A small CTC audio transcriber, trained from scratch.
Model: arch transformer, norm layernorm, activation quick_gelu, width 192.
Training: 8100 steps, batches of 128.
Rows from block 2, named by matrix and row number. Rows with one number belong to one neuron. Each number is 128 + 32 x the weight over the matrix's rms, rounded and kept within 0 to 255. All counts start at 0. Numbers have three digits each.
# fc1: MLP up (model.blocks.2.mlp.fc1.weight, 768x192), inputs 96-191
# fc2: MLP down (model.blocks.2.mlp.fc2.weight, 192x768, transposed), outputs 96-191
fc1.458:095184088106104154150131113143129100132097139104124137151146134138136094141122140112088114131128154123139107143111116113157133053165120093146136145080134128082143134100221133126151120118151160157118100122138102127135121132129111160168102123125133140112116136129112139121098078140077152070
fc2.458:093136104110090153139153145135120131121213093114114116110128117137136145134103110143113115149154173170106096123140090105180142136127076093147137088124082126165137118176171080171199149155118112117150139083145141147095137143086067161060162101112141142144141104102152131153138146124089125087
fc1.459:164107064097158147133086108079130180148143208112120072127137125137245107128128122151160086116014121192174121079159129121083051115117157134140098172111148130134116130080089153138110112180157131106123148151087128114133152094135113079165099140146148133129128148162153108150102131131132074158
fc2.459:201079108121171120143137181068171070102113107181157165084140126122136155088194173093109096124103101120145100137127138148137128132138140091161177072112120143133160101189127133209133071137152137064130213127209134141058103108176069131048186160114107143145137124146127149096156181104133149162
fc1.460:185089128098102119154171118106185087173072137178133092150097158129192137112117115122130132078151112142235158048152103074148109132133130117145119157132124114128150104153123115107078124135134153077144158100160142156109120110151092158093142152102103098095170134171092096133134149111121088138
fc2.460:109139222121119115145118131154136116147144115125100125158107143110142133124083151127106116154175165126098127130130080118092182153112155127154116089134107071116121179101155124121130098116069139189125092098125092163101133161140209164065116105150095160105174125120134056180118145148127125099
fc1.461:225097120056094094138242108083177036151066146172129163153133148103154082106105140123110157130125178111185172036119100115101118109153163084174094146138053125194140152150175113163104103096175108082100174180137127109095114096163119142094188132119073130103147095190141118100111127112095128105
fc2.461:124120189153136135092134128132057122149191107094131134124147109091180137141091057143130151125110108102090162128112117127118189179124149123098099154185140100096145137101135159177133127118076126185111101108118134134200122120135209116138060125117135111083109161089074075207125137111138152174
fc1.462:116106124117155135117160137174168137138137123111120086156112171149160097138105172091147096148107096163091091093168102203132166133172117174152110112144131078164109133112111130116105149119112122122153101145087101126138113142181152086167127113068151130071100115139152111136095101136122085082
fc2.462:142149164089153126115129136151085114088131150105111132108142120112070148136093095070090116089149150100185172142146081143136115181132169134106131130140140119137166101106150124059122143147101111146147152116108141108157143140072044140130154076129149152169113108103124158086119106167105128129
fc1.463:109116093089111143143161143085186107068123147106088161167100211159202130128132178093114086137074115177111132127132136155134071097132190166185096157125142120154083098134140105109121128149137165082096161136142140071130132112135156098064124126111084195123152097139112130108090147100117146185
fc2.463:111083094111139155146145161104132076125099143146120160112131117104137176092128087114114095142098119154114129145139125110116093138093125098127156147109132145189154111158169079135161134153177163068150162145152118079131118122134122161145187103129124112139096102118093147128114173149137149089
fc1.464:081091087167176034125168106119167168162203135116195138103130163170128134107112150136097138144145097141129121105137128108072086109115109124095130110127119176080108129148154116170111187090149100140173094147138150110126152105138166091060100165113184133155175104130133163107126105119117124099
fc2.464:123170129118150163091156161119120096152159133136113170097153162112121108117102119150108199101126141069119088139158163113118157114092119131115082120184119106109112181099106129114139120144159132171129085123124114147144150134103102098151091132128155110138102141098113091112095073123097137094
fc1.465:116133095158221077139173098091101162090134151190185133090101147113169143084114133139101177159120137142090134144122087135127110122122150201132117145129143102118100071152123111082106120137144133154136134140121159145104134153079134105119147141158130116117120135133093138142113172064114116132
fc2.465:102085139159168142096079141120145128135118138103193150111142161114128119148194140095213107150124117084144163152176131125103196166145131091124106170113140132115109058094169172151085168120135087159124135156105094181128086145122120174126107117139116102088127092137121087164130061169131066144
fc1.466:085099119157136067150112110096150177119143138119197138115096164154139099085157168153117183142127100146135081105112145086153070086126111121161076133106134171059098130134120153166087156108158155133139112194103182072144153110134132121130075162143172125156144150151161208125184150072148154166
fc2.466:109188130094134189085102100144088115128165126117121124136101141164101178148108135089095161109118189133102136166131155056127124115126122096130112080124135119126132155120087111143112113138127169137157094150154095126125117154060123111200059135098164146122108132106162141140089077117110108079
fc1.467:153196088095134101131186102148136076134064180086144106090147146179170100123089162096119150113093106141119123157122138146158175114109094154142118111171125106144165140129169089106108115081155149155176051164135127173108120096186122220149119127156171143141129106118107098112060100140071046152
fc2.467:149165142072130095123147134134101104153156124126123124080164159112089152115115139076097206095134122051143093096144151167168153135114157161155102097115120114128153131114146097118121087111139137157160167156129178165160190147101068112152138090098120150144093141140157170149109114148117138065
fc1.468:080117086113155126115102127126142163140138189105132136148181144142168166122137137116121098101128104127173085116107144141156039106194122109080101101072160139075126109146159141156065162166173131111143086141156155032143122062125093096101024132084166142123096133108109130105088127112139098122
fc2.468:158147145123139152089168098163137078118139160126106164117127170131130127082135107133105166050087127097147107082161161139138140112103089134142101162130088177119116176101114117125114104105151136138097149143122103140142146097135108104137130133140117148126177100196101143135139122129123085108
fc1.469:101088082087173164145172111124108159140144137166126096167190174165162132155149127101081091154119112160134131121104171137121101094149161143123121072117112113103098169154106126175139176130162151101085127140163148105123105103157094160165092148116148130147186137136132139127122078084116080091
fc2.469:149140112136122139124106122092123105141128147143115128136156159116129115071114114092103107124118137126123116112115140142128121147129123134099116147120128120114117149139142157130095129102149134149125131154131145133132105116145095138109134114138112127140113130144116131109123106133152126125
fc1.470:116141116113122097129225135099173123106126179155119166124144114151105121083139128129144155109148114139139177109124092107123089071133156159145094088153134138127110110175185089114151128148145107120073171119163133087155159122140125132116110111165090135098123102124106128123140135090115095130
fc2.470:123088113129160132085181128146112145099099152133111168102131115113114133121114119158138130087139074120179164126132155127096107155070132132096149146090157150159104139140135110118145108158106103136153151148164139113195142142114122084083186118134099085143138088146115148142121143163140141118
fc1.471:143110097130117099192164106143136126079161154150071151187104136205155139039124125101066146105157129146116150138133102103110119109159158199136117088111148102121078153156110160158073100114123186080117099142133172119107120107112137149097142147149120092165140118184110139089145083099158132083
fc2.471:124169115089085165127077126128153138094098107123078163084110163172136108144108106088157141140147120097167093104192096136146127175135104129161112160131141074127091109111104196117132132129160082132137165130131117139129122120151100140091155086155109098133111076122112118082130073149063095144
fc1.472:166153087160151131130212086148141132070176222093138121119180130151121140128110101164129213125101111114129150074114168079136163095153168127117103133115125143076128121096146130131126097103212102149142138117129113147162129090118140118141147116122129147152153133145191109131108081092064050075
fc2.472:062157149139131121113126091151085112145142133123138159138093178154160146129156128139137114115137161106088149126120156134127151101091092145113114221158089118136045170156124106168115105115161097207097093168084115133146140155128134109188091100120111132096138116093126104183152112109182126116